config.yaml
model: "encoder-decoder audio transcriber"
dataset: "melodies that start on their tonic, played by one synthesised instrument"
train_examples: 26041
gain_aug_db: 10
noise_aug: 0.01
time_shift_ms: 100
n_mels: 80
hop_length: 160
input: "log_mel"
spec_augment: false
win_length: 400
tokenizer: "char"
vocab_size: 20
encoder_arch: "conformer"
encoder_norm: "rmsnorm"
encoder_activation: "gelu"
encoder_mlp_ratio: 6
encoder_head_dim: 32
encoder_fused_qkv: true
encoder_qk_norm: false
encoder_inner_norm: false
encoder_moe: "soft"
encoder_drop_path: 0.05
encoder_num_experts: 32
encoder_moe_every: 1
encoder_expert_mlp_ratio: 1
encoder_slots_per_expert: 2
encoder_shared_expert: false
encoder_subsampling: 4
encoder_layers: 10
encoder_width: 128
encoder_positions: "rope"
encoder_kernel_size: 15
fusion: "cross_attention"
decoder_width: 256
decoder_layers: 8
decoder_norm: "layernorm"
decoder_norm_position: "pre"
decoder_activation: "squared_relu"
decoder_mlp_ratio: 2
decoder_head_dim: 64
decoder_fused_qkv: false
decoder_bias: "none"
decoder_qk_norm: false
decoder_layer_scale_init: 0.1
decoder_parallel_block: false
decoder_dropout: 0.05
decoder_inner_norm: false
decoder_drop_path: 0.05
decoder_positions: "rope"
decoder_cross_attention_every: 1
decoder_tie_embeddings: true
residual_init: "none"
optimizer: "adamw"
lr: 0.0015
beta1: 0.8
beta2: 0.999
eps: 1e-08
gradient_centralization: true
steps: 6200
batch_size: 64
epochs: 15.2
lr_schedule: "wsd_sqrt"
decay_fraction: 0.4
final_lr_fraction: 0.1
warmup_steps: 1240
weight_decay: 0.1
Rows from block 5 of the audio encoder of a small encoder-decoder audio transcriber, named by matrix and row number. Rows with one number within an expert belong to one neuron, the router's apart. Each number is 500 + 40 x the weight over its row's rms, rounded and kept within 0 to 999. All counts start at 0. Numbers have three digits each.
After each expert's rows are labels from the 100 clips, of 14976, where the router gives the expert most weight on average: "loudest" is the band of the loudest frequency at the time of the peak. Only what is clearly more common there than usual is listed. The data: melodies that start on their tonic, played by one synthesised instrument. In brackets: how many of the 100.
# router: slot weights (encoder.blocks.5.mlp.router.weight, 64x128), inputs 0-127
# up: expert up (encoder.blocks.5.mlp.up, 32x128x128), inputs 0-127
# down: expert down (encoder.blocks.5.mlp.down, 32x128x128, transposed), outputs 0-127

# expert 10
router.20:528520576569436485575441564472492507502423580512451492508504494562488427458574503433423464485506534542519517517474510498529483470491530555495472504597491540505484507472535488535481495506511583512476484555504514462487523476409544505467523499544511518548378470494517470571543498488487490525458462425530542531510436423527521517576454466479551544477468495517488569496524471534484528498510
router.21:471504414470521541491541467499524533463495465496540482497505551480478457446531471531568554436474505481525558512476455467458463512472472444473447536532493442582454507520491503429577448482496498479509527547460489523459499504465492566501540554424501533561465448492470635442488479517454507511508447453507545445586542510547475513526465597497510528477487530455502501563475501526545523567561
up.0:447553510486501471457514480581478478497489505508442501521509567537567546546540457469613526542500549510460513480528509425548470545506438450473475581450572499518481553547457533541510561465477458498498471511552425450522433421559506506511498569466548546447525545524471474543482520510529525486521531466498508548526569542426480492446472456548444453546466496511475538569510476496535479498473
down.0:498477440535503473438462471507497489503549510462531517535424470465529486484391533558465530485421488506469522531558492526483553470525478496544464490542422457529509482483567542454527445491521541570505540442521537564480449527536469410572458533506480534514461470453453520465520566538499458539472454544448526391562438561500486508447517489473507528469509509443555505571464477485538479484489
up.1:497482505474488484537483492530533537533496526495487570509519478493527420455516564498493518563504519511530540533592570548494552476583470489511476425489502536479448547483530440548454439563543520492516468478484526482450424472435526539440578483505502436543424506441464515503519507455486455482552455617518468522470429465480458547538498528451514505488540429539516455502399488489478487516525
down.1:500473478554447436458506507457496421466471496498476507470508496518516554478493550491508514488491558536493513526404503439538487503402512441459561538487569540455515573554475453465435594506533515564463503527565532459521609515520510521506422459491507520439538542544508526550542468476468538523462547493526456505478533473530511439472489496510448442526511525439484559511596468477533510535533
loudest: 250 to 500 Hz (52)

# expert 8
router.16:523492509492547546432529485477466544492550538435484525478515515553507439557522452472532440477472448463528448484540463510472544499509465481531577479552559502456558564509494561495512446438549525550552493544500473489446537513473458381548497514464490518520553443494526556482455459482552460448496534494432566491483538523404502475519515569530492477542472434445553500435457555521510485510453
router.17:506517506507539565478489504447540472528548485446511542551454475531505465530539542548451460494582410439500486526466497489370532472554461562493510536474517451426466503544474452482528475493552577477520541536488537506466542480552476559518447504517541553567470464458557531474456563520530500511525467509567504433504481474495488541502563466574471535503506429445520525579470464481532478531460
up.0:576585481446573512536548497488560530458468469547533473512525450469541496548541499537531435504467573489487469478554440522575476507445500488441494467478510433516535460468439515458479502529442465571465461548476480473457442454533407456519589489516489508544553509416480525456548510551456510525536460494477510516524533527530533483447557508550494527533496511487548451512540487506520538513397
down.0:483503499570497501495438498537418441479506470541466551563563477541496510482482431424534550506524481517438566478389559483481502531541499463550497511446530581481499542546526507590441511506509520443487549496527540549519555523512554505499468468527493474411460478513528437502505433440517484446495518495467498540460442531484537520556481448484474497496498479539472558488607469516428482480525
up.1:531565441513515537520525544456457547491475402529537462496476494484518578582566420491532546483518529470448414517525418510583467476497451467490504489538500453450543550457433592509470541507457462470459483509456482495546487432520435451527510504519477556522546502463498541480556404518477532525548525468459477554511534472486497484479549500534495468493545482505496443488513508456587520491457
down.1:491485481564471525430472486547454470482483474488564477517566510499449546513519446536534458559534530532493590511488515522464526556462489576530445474417537539514494466475502450501486495473479481454470551468447525481541513596496522468471476458520542485525489542460512445597519521499531449471448592557525431478400459564527522522517479507544449534496480429503512552492513439509412490526488
loudest: 1000 to 2000 Hz (44)

# expert 29
router.58:438460498471503484522514560415562548554485515465501494497465497521442385496515501570464507481502533538437500545516449466519517509513609433534560470502457559461483457462594464515444559506490524505509435427482504524513460460462522561553535463506485460538550477521487566498458567521503548463441518486538474522479461542484444477460467463474469458488503426539518512472457519539535567526487
router.59:533508469482433545474480460476472536501483468443497459484511496573445507514418548545521586445496487450510487549403478495468520496555536558464480502555498443451494507499474456505472541495560475483482522537513454476509551540529499491468416493507539537550596549571553514582468460442508531503516498486551527516459504484444429431602452508535475488523520547426477489474453478548495508519453
up.0:490562530555495475463462407572477480446492521446425424452536460491491472467457536483486522517394545509501623477525563499520435513530502530491472532486486529523533513463505440567459527469505499472523548437481463542479522531470499508496554541500482419458546509504475445514478483446501461527462474565486420508420441488467552516531462576494519537476470486498525595488520476506469488462484
down.0:485403529455560506508537482514636559501521481502498561574483513572473478489531533487545542463532523523499426530489392467463530559519475486582482477525495426499481474492511509495537402580455475501489465476509481543461496528498433575549541453490487558533510454438490473468490499459515500524506504476513502499531576511481526486503490437486501478466541538568516407530520535512540477512553
up.1:570485537516468487508457443534462526441509578491508467466559484478563481521484577489485501563466524458531536432492526575560483517458525582566531526490503401466498483539525469553512477490499533494477525492546474514435521518507458440554462501496535555466538505369491513416575549486488490472518504559566502505493533482514585452432564497462409479514477474501510487523474498499513477507483
down.1:469404471538493501491498518518515450432490541464498522503477463532501505518534470420559528496491430565485499523436474410550459515529528429494491490559451523523456500507492457524456464458501536509487549382505497502510526464461518532494498511497524473530430479590517540509539475566529465432530490506521521557469503424481462515559418492511600545468472559588554488544520483494509465484561
loudest: 500 to 1000 Hz (63)

# expert 2
router.4:491463480443526514482547456510505486525491502509512582586458547510495448496479441402507476573473483565466454524511516454500541470575461485555467441446524494462513503495581483498465459447478518446518436492506479493506529506483544565493506532560568395536518552540488423543488550456520503540444491475519519475468482494526460501476492443505496408555499461574481525544460507451412547495480
router.5:526471421459496478500472494497480489464474556393506523476520611524506445482474505482487428545477533517502510562538529512496533535503491511539449510474517530483492498527517498576487458443490506478447442488445485528485536449449548469525482501447525499529403487522458452528471592477525503461466542476551473443497498431545502517496489461418494433505456431624443524525481444450439532499534
up.0:555540477457493501531512526501455531460489407521525426521479448473505503573538463531490544472513499484533455479508423552542442455430477498453488526483512411507498516504487524374516503573446451522466515596478489473496526511524480499483485455529495557523521500502473573515591479509479576529523522436443537526533525507479483497425498498541538543486592534486543462477578509570550512486481
down.0:505434467460531472537546600527477450513463507504469570503508480473519484497546531500536453521461510543507520473517522539518455530523469472482512429483565476522500505471553440567448526466440498525522447524506499507500432513475555501535562524479522432558396516495576485556515512535502516512528482475524488578454395517573495567584501518489495497527478469631497498492492544496434531465545
up.1:529566490511519463517448459456503482434433509488544398504549464456510454515543541558502451465477521471524514518497462519502412446453507520468471489472479403443536450452466490435464432558523490545456489551457510494490491475500472573529531453579509555539510527494475521514535518579471473493545461511519519491525497471499494471469529519476561539427588560426541489531542518505588523558504
down.1:452463526522498520502552522550480523544467490536466550561540516556486470474470434454624513451561492529441534498492569494480489540518516498533483444462461565539442563517507544546544525483466510413530467397562457519544485532490472503492464539526491459445533447542571479516471460520523494514480537485515512534482501524476503511553528479527457470569422445514454468459538513512403479462569
loudest: 1000 to 2000 Hz (84)

# expert 19
router.38:461477428504506544482525401582516481516495554506485444517500481530512493519476510449502504594509454536483499521535558419437553554517530520587510481508471526538533544442536509560592483485538516402552517453508501536479530492500435502502472564488504466487529426503522433448455565500546477483467567543525561458505527498499581491498489516524472505573441451426490489502483461478495499442489
router.39:460578480519511460523492565473430518478454435551427498456469513450482448549576445507532526507527536524516496505492439500585443463482433456450484578507528500506435573490441481512461463469435495513513475503523495479486569483481531521528528436510525502483449566541515544555467548466450533523484445530437507553498501477451485525536447475491486570449588512565486506442522448564512503480540
up.0:444517474522486510478422461478506489509540578418494555405470516521526477421517591513488465505475467579514495541511515480428528415516498507527526489488547507476592472533594536508464481501583574508512533482511586543499496471499504471533527495481504499479482476538553482495436577489530462452511544597488508451499468508472480590573526532485506477528519438483556536466457524480478510512496
down.0:533467445429517538516520485508558513527561507537522482554477503497569485573514451578525445573448538446478497470540502476472515525515457495505514495459503389516498466544463509538506541551509466493475443516444437497396513519559446500495531462507530535550528503519378578480521487528505487526491504502535432517449477528502555481425604503529516490540532533497481517531546448466501489544435
up.1:584537520535473505418484475491446500494507488547522400516579516540576560507510455497444512506487520388506493412440493503558459520463492521512519535469511496469561494521481532507470542499564456489421555515517484493521523505584444450551422497506498557442573488474475500478540461491483520459518514505515551474541547447446535448469471529534465511490536583446502529476516495502545461475426
down.1:497474454555434526448465477505452512469479484510475472519552516571438516460431429451521567463502446508474503510415549483505481534504552491545468482504425575527507535501504558553544543510594542457481548444539517476554555450554492497466431491543455490413502449552481466512499452481553490447540551500475555482557557461490543450555464480521472500507518525453462515514525438506516479437531
loudest: 1000 to 2000 Hz (56)

# expert 11
router.22:475479465481553538440495487424516511470522537487482507485459473440445446410488607550486436501542508500534475560487517547410580478536502555558489561563531451581483449504538466453537497543523541487543505508427531540488484511492458478537554548532585479494552503513506518495457472565520515506509517441472528507486442500537475535527576519534521500580522465497476464482441563463483557515515
router.23:556524535576500483536488523462493490426493519457499514444530498513485531517491425488534552436481549500530505553441487436501483495476489455462543527534449557485484551518522523454504500471428516515510528547480491537559505470472599564531560483491512467479492503525572517564514499477434536454494535456474499575456403402559482522496454398485494520455441499535528567513513487547435572503493
up.0:496530493496460504463562492596564522471549475452461542514542498532535522489497477496543413527577473481477369430531518522419569509552439463492532520504528480526481525498593451515541478492465554511540529569541420488516514499594457485533493557470467494512558481521501536525428504481499507487427488531540480465490473497464500517463492501487502470504500462506589509449479484520526441510410
down.0:541569470500475465509436531467491582480550482479510549512489464422453468511553533605467479529531534512487483502507519502476515509472573460487483472501526425540514492583547513504489525516461509588548489481454511517517446567449499528488466416570489548607460483526419506516572561467477500441459555505540486480464520498552485535435465474506511555533454505476512558473508472490589528506522
up.1:528463507504421461452526530479541398540463488581581541558523541481514560522524420506451536559511456520433505443517536557424513523493414473538458520482428472523512467509531539468462501508456469471516504502454503454456493510493441478494512502473499486499472503570492549519431465482499490434525498483395508505507546531444561467480531540604498476525430509506501431494545511556494486540493
down.1:493500485469486429532454479457473472501422553490450482516484503537460441430528457569420470536495496486524553453466483459543471503472508431434533505464514500492522528529554545504524413451529488567504577447526530474515469488423452519505517546535478450536533510518499473514473528592473481525514442533430494520482449474529472582550504510460541483430583519465556517490504506447519597486438
loudest: 500 to 1000 Hz (63)

# expert 0
router.0:507540556538503522504542580482518438508554519484453555455521500516545452527492519502473509476515435482527481516509459483501487436564480509424566558582480562405497523479517508469485445517531523535532536505551563501480589393535561470500512526446466517483506480474590560484514434426459555566503439523476528535520511437476463536516492525475450483536508480479515452436509549526456516547516
router.1:417485551536454425573451566435510496474490501462469499496432495555499440485545464458499504568531482510458542558484469567500474527474535480406460523447483551497500564512528449539490490507470508488574502490501572528567475489472516516568489534488471480554465477542514448499472485545447507456490534520531478459523450510515522504562505505435594482466526534589421517568471491510419523510538
up.0:512524501519497518528559497432551505603462451505536516597456485458527486568477503474495472570483459549517467443496484458538468549559479484520498535449443501538543466491546529451502510508464411524525390516501492442478495438513516580540468481495444523397470571471466525472519498533516513494511512519488449427523515506450519570422561493501449471516527512451441553478470554477511493512481
down.0:494509529491473496503554455502479500534459467493472462433423522481536578514562535510510483494479445531510515527503488449504476539500542508551494529497526439485449487454525489490511563490542528506511480480474485421561533502541562463360507547473474505465519510476446476492508517509460507429476517487537463502481437547487497505552480523476466637500456411564506465493417421479569403513512
up.1:534496559471542502465547493541492443522551588491522438511509451534541450521422511545454443524404588506531528467528547500455499514508494519511454510517543530443549489496503455516476480473506481482513463500483520551518484577515467455555525484528513449507505555391394435456540511474463498523437480555547454504403489487516564508436522574504455532488448546467492508464490502435495513500477
down.1:496492456556530532518461502451496493427515531452544542456541458471472520428480542570507493442520474526533521534498480503518498446511581538492433492547484414515456479526489556543491496555584499461483527437425563478511581459462512496490495431506453510534404453549558499455456566573591513520522531437499461534514486517560517505481509490511505485459458563578523511523504530537529506512548
loudest: 250 to 500 Hz (50)

# expert 4
router.8:493483513568435448514519529476570461511431517519431487421498474534446505555542461464498534514506560535519440545510509553544474479488515504425475469573525520497464560504452495530478532499479420527452397506542510539512490516523514500525488503472529507523455520570504508595577533520526481501443485544519441549460485506548562507454452442467507495411509385539484543546483484481476502522554
router.9:483504470514419432439496536516429495408523553577536508541460387527509489477488421502469471520586539519506529501503537482528525484455511564531463522444510492436539489512490489548461476461528497501481519460494482506453550460545449540445529525518509436501561526387418486492542466509526480528499494480518452487499454511512532535437584471465468549509531557457465494520538490490564562475452
up.0:451566546541518524499446484522398486466473447541417506471477413497459503503544516491504512416530496489533610514445493562513458485474500514517478528458484498509458575488501485479474551558535513450470513463555555447528560545487486531414499482554492473475494531492555485524501482457465525439505588499447523503498494499481455532563457454528504526539547477493504469488561442577442541422543
down.0:510534492491522521512562509487568533571541526446546487491511572483503484521542549556471457529491504473459452458541542457449538507498508539461496510485555482486552440450544454468508437486491470570513476540465414552413427459518496450532492592436489523481549449472462494417484531479471480560466458538513486454506523547529548518436564554486499460507537474455469531562439531432496476541459
up.1:483593567534490507529410523488433523453451506530448494472487402480467492446519545547441576397506476514531537535508457538496475429498571498500494542495471460481534507492494511473461554550505490450476571494525604503516548504501522505480477426543453575491473491516534499514502503503449532447559531473435506534498484477504447518500471454523538562478548549445545480454525501573525513431510
down.1:478501498459526524538594507551591527591544499502533564524516549536534471559542504485549456547467507503484493455565512472473564522545414506498510492487521518504540477518564515507505445421458504563531410505521411493453498567519518478513497532479481489495542524443543541478498511455466480587437481526525453512476490581496492487456570501540468415551456449528487500512496559467479455533452
loudest: 250 to 500 Hz (55)

# expert 7
router.14:521546543486491491553433542457498530513452502497384484471433548579447487536527518440524476478506461434528466557515481501493464415526515460500516545602510537496520574509497550493495527530510484481480545505536527475504528466536510487532507503438466512458587418575570476458500414538500549500498489464545524468553462495452453504524461437476519421536457529540487506488518449559493444545492
router.15:457467494465577474495551510480557461532511435491492528478431465495534484546499512502512467610478513564552526547609503484470550478539478542520535486521579432538509465469562467462469484535459559512470475499535515540437498499527547521521522482465537437514468554467521569448475485452566428525508501473494422457413436548441538493466514564535467526503459480480437456544479517500519513535487
up.0:477488530534474488556452493510483465491458504459496466517419469562536503484477495459460452491590531463516491555503541477552533556542506438439559550467534570477537509502501485542408561431534520524451485498472530538561510482541503582488528541470498541512493490489532454604459542475454538476531520536527467495443468479551576500591470444420544447448541537446470545505515534501475476498502
down.0:498438441476499549492485470434528531465502514531516447506466439445444478469535546536545452518552505483486502603516493519478490467474554570582451422494470450584493445524537587494520520501494555488469497491460526483422514501527495509493481443575552467480451485468480530472514481447543488438461583477505534491515488499423442501497487531507513569421501527449478395496475473453518531492456
up.1:528509460524462479513521515446553537483510508514508497515550539429458503485401458521518499560440496509489484525444550451552473495517556476463404492494472458545513530483415533482565494542481512413453529479415449525493480499521438537498429478550472523499479446523484507484466542594464466472509494446548527481565530517512516492563492421493445467545563537542486501511490459399438540451503
down.1:473526471556441516513502533500540518520460563450427491415496473580484483520579479405486473459460501518474432405487436454557559512507489513549524520513471582500454508480478479450481489433457471574546464475552496434523503506485521457474521500454556495504527536569541514425489438506452469493505490454453546498444521521476448489436459547413508496462517526522500460488523508539504485436544
loudest: 1000 to 2000 Hz (74)

# expert 13
router.26:466488539550466517490501479551500517474451453466538567477468538541472459506464461499482524531517523563542546512510499426458485523430505454476471498531531567498402419492489483517493401490508522482437473445462428513551494489482487539448485505485542494502492544532481506563504551548484492546519534523471518559414468425545567497573420437455548492502535481544472537531453497493490555499612
router.27:472565434441495474437485485499530428437564505510496489505462538494546486495526508512475485477461556481489599463461540520527486467541525500507535502497476427537435525555563553540517500567576538481535463503496526496355433557487534545463501482497482487503428476457563506502541512474449408522506472500462475518474465558489514464442567536510538416531524546485484458462552483532476493481507
up.0:534553534484447460502464493413488511452494526503527467440488480481479471473546544547420478457532508479581506513505462522463460393465540485479514495544524435433554472455497503466446466519546468552473582558448550519510514443488492497562488492496519588515498494533506529478500544511474511462573496515524486469521479477495487521511479503427545517433599557446607529494495511546582521558483
down.0:473459542502535530525563492588497506527526437523442546570520475491463494510506498456596532490491508538488516470513518500528550551558437510525531501460489488532445587567508495499522537518452475458524403435566454488515526552539495529421537505530493402470517537474513491526498464450519527554449502486504474550469517472470515488487542457524435479534394441528433434483538516538425498464508
up.1:479496497478477492501439556488484593483465477497480453495467430497533513502483481496503595419526473437527512520549510495485453511494582540513388461523482453528464545536432537496547563574487487463480528442481529522486567493502362527519443447507489519470523428545531493501537496495570475497514562461504566498538554508474512457486517447540432517506505572496500486461476521549503515446544
down.1:476487474502526529496506568459491503569486490420503516460552528541529537497500489439464406509461489531502517473557515553493573516508431454460536454480534512542427498532468469477529402433490555535484533565478469416534486451476554459518468555454566538550530471509553513478505482480510518537491476519452525514519456555479453544550508526516554514540494422578580521526494557549443478439518
loudest: 500 to 1000 Hz (51)

# expert 22
router.44:454545606528472555499533503450576466485493451474501515512508544536509525393513484531544487406483531513523512476489537485492411476521450525504416560557509401506445468495469558540450526518479577431490490503503476577462461425506528514506470503548439513529487480528521537470442486542508474492506580476564533460523535551499565531526445507457511548527476490483519442494534502461475526551495
router.45:496439546445529467555578548530545504546513515483591535446465433474541471496518533530488507462547482471443515552493530470527488507536475503521449477523463474482512511541489455478554498462531469431506462499504494477434451537533548458517510447462538489496511437538543551476445520434572385554510497440531443551516504538528558515496469570457551438539550513472494490521492483388483537509556
up.0:512593462470497460598536515486496538489501446484505521541526474447527496524565539623508449517470492445461492521521476527430505472506484484501407459455505432516443433523495473463511507560533455460535486527509475436480452499528456467487498430542542501498473546481487494452507455489577528465574481436513448488482543517496455508485545533569534482528510553579451436559474541554502495483439
down.0:494519555578488436455489494505479447506500549429436525425561504548456535468500472417467526485582493528523580470436486535563502504520485461515467498523501600497504481511464492516499499435527554500490483473511540505608549465507569459543438504482498462486480485551549463558481522560468533440466499535458514482491457486486525557520430496463501504476456452487552599527583476533501507529534
up.1:522540456473454467440467506512541547561527507484550472556476546505441538567532539492553479444567554421478503434542516415510483551459500504507514478502510501450499557495496552459442556518516446574510536480523504415466477449554481480536482484509514565476457445480448506533521530519524527489521470371516502485437542527534532531440497403478482531459545520501553490498517525498540536579482
down.1:461531546503528551433519531437444425474436494526466548483535447553522516441403504503460465468523471541531528547486513592453478500566498554525597483540536513521523540485502508510507507460492506538508508461496492515582454586417544526492570561541446448507503499580527445442445538454490483467446513508443492494461421520483478522541501480509436505530496482489533456455476525529510505482548
loudest: 500 to 1000 Hz (59)

# expert 14
router.28:503471552504480465493535509492514524556454483446484490509462540533514428519483486500506501524538552498522544526523508386535473535508511487462495526516480585472490380495479495579476429492484451578446422466447497473480518539455527507533496442465500511502440485486493464555428515553489506531446530494489481542519520423557506494500482450445517507392555493569456555482539465430514450547570
router.29:495507534493473471513541429575491466479475524499547493481397518534512490523520462523483485535398522520487455475522555449425585544580549478522528585466510532453536489446559464500404494539519549503425502493502439481370505536521520527521518533490519459539517498474472485493475531543491455546457588499483491443429488525478503473487482535501470547487459537565503468470528537462465518542475
up.0:477562502467508457597509478502528495425463523516553538516571466475457462536546528553476483506448577544553574501537473551521472445470502492485486418484515481469478454492499497495433438482458521551495489501486547510543454527451520497430569483525555480534471549534484480509544554541493527469531405544492425495420453551524470580512493535472577549503517483512531479487502444474478595504477
down.0:578525535509458539441537525506513533514540492559432521503511540550563498538443439458554590461569484458469445453547446503501484509469475481544554479518486553485548512516490562511549491467493459488508478467504457478468519454577469515517494501501421581471519487491500578449494479414455524562476538502529540475541533433419493439459471485502466423496505551439486505502544550510509441460445
up.1:483515467580525564495507464563429492514537515510421522481489477553508504439448466455573518462539433493515445495515507504462559490529458489561476471576484520556522499482526524563562497501518554456503500437575532514478507439443448497517516511522443471463517510475579463521429478481468482551465541578467548534472498472431468612499507532541451439511537487453507502473473508525405466492497
down.1:498500460381555475569530450522532480549526516483532498566438516500537522511587568555485414520428548518478501500522511496431522515485509561436485487450550490519462459465480426499520527467510528512461457587423499548480452515490549472517495470490599490481491500530415524500501483546585492487532516486474469506446422539516520454515522526528570513555540505542471480505500431492549508521513
loudest: 500 to 1000 Hz (58)

# expert 3
router.6:471523489445518476534503433506485465538523467452503497468455487458468467521554598629497417520487519466541584517496499576485515490565515542473478441447541544499502525495520438505493442513462555488571488503487529499493447513477506473505558519498539421469492508473526459533491577452555510466481494524487438464439444544436564498442519531544461508495450480474508405486437522572507499466481
router.7:495534508503430542531472396477495521455405564501554514583485582556496487500500498447510497472613510496495541580480453452569479526541477512502463481471459469479464490399453493467504490517567534534484465466455474535517497481469517466539463447446523510448474494498536543531430523494509403537516535542509459496500507511556523496575539503439455505498528503504524448543471554544535527554462
up.0:475567509543554465458410504508397464445446492551464463502454422495456580453524451502455544431467531460541519479453453536563480486500510454532527479479502547507503539526465524432486572511539462448478555517511572507514560539480523528441456479565491492481524508564539488539529473475541552499477570444472491510469516485480504512539423485526520570441490510436519475452517488546469521431504
down.0:524479467402476483517560451487538520546506525494548487560516597540505509503520470529482441583441528473463459530497452386436486499451439573534428527488545456464494455498533442537512464488514507565508499536518439472435486465520489471514477538500521526456563480498433471439480535526406470525555443514538450478495527494536471464481531483515442483485566516456479497574491545493538535537471
up.1:467473486581495490439405523539450530494438468521513488515536517526456547467490477458477564440483454504465547508450504487499478518514578505515461446479394504583439492524459571525566467488522460471513486452487550490546520530523465537437450460537503471448462450586490464499527531513542552457520497492496532552538543493461507418574442480472549490469548499502480499527523486510469477391546
down.1:544539484513449515409553450518483513503466559489526467463513551497544519507502460474424536459473485516410475416475477514566468473446544426490459588532476511567482510515476527468509471481542536518456540538463417491519482453571444515483466527465497525542567484528508541429580482509466487597534501486458572539549540488514502483424457492495523474548554575489500529527494523523560496510521
loudest: 500 to 1000 Hz (60)

# expert 21
router.42:530574557513506512490513542467440511510527507462441529545463493542481482465559456481472520496527529520463503481465452571467556477505450491495502487532528586447493543500484561421535542458497562541541529507492552485449525521556539571429559576512488484458488434486569508511495500535425513523526504582471547460618492499469419520497535475462502469477531483555564459490491424524439464494498
router.43:473536401470525446546486529531473469589499524498497537477505503479505528578576547556521444505526607515449509454508531515459513490528495447563476476498490491475514488473512562467436528552534517621504516508476486524436496489507552512502475482483590455512546487418568528513483503466468522491469479495546466461452458509557530559430537577466536530502513439542440465525510566539509519534486
up.0:476551432437526546520536520458532569491522464505510551522532524448521472506580607552531529493527546511464471489531451455480504491468474477470494461467510445492448475472474467499499510532511459558513487512416456457496484415491474461503572508534592485560458517478459533453542533598547495478541412489467451470560523496532475513447567399444490474534554487498528487466494489504500506565471
down.0:496509536562451513383436464563468427491538582479505514455455452549491530455511484516454503510486445495507522439451515533550504514536522503604526548513575558493482460507511486502492553481523529459518570547560525497574508531485514430462446496536500487443512536493505441524505463518541536405500575485483503499464524494379498485484494541515479508478471488500497495518577418459447479501512
up.1:464513456427549449487560553434473562539462446481499521510523538442482451515529486518485522503519564538551497564507538473433515482483487440419553484549498430471492525490451533447489478472441438529493418515405514497504459527465532580483495488470523483522422447576476586564470523551536539499544450538434460463499507489505426486472410488474496503474542540513486478495533525520499511523511
down.1:552468494561505571510493473530498499471476500506524507478497448463504533489499561603546498523449506477491559489544456563521486490487502541520582510510559497514561512520542510478499485491567486518453547527536518529498496529543529464492454456479586543426554530427458473460457511479556497438456510533493420433437485508472505479455490549609488580501489560464492464441512494388516511527431
loudest: 500 to 1000 Hz (48)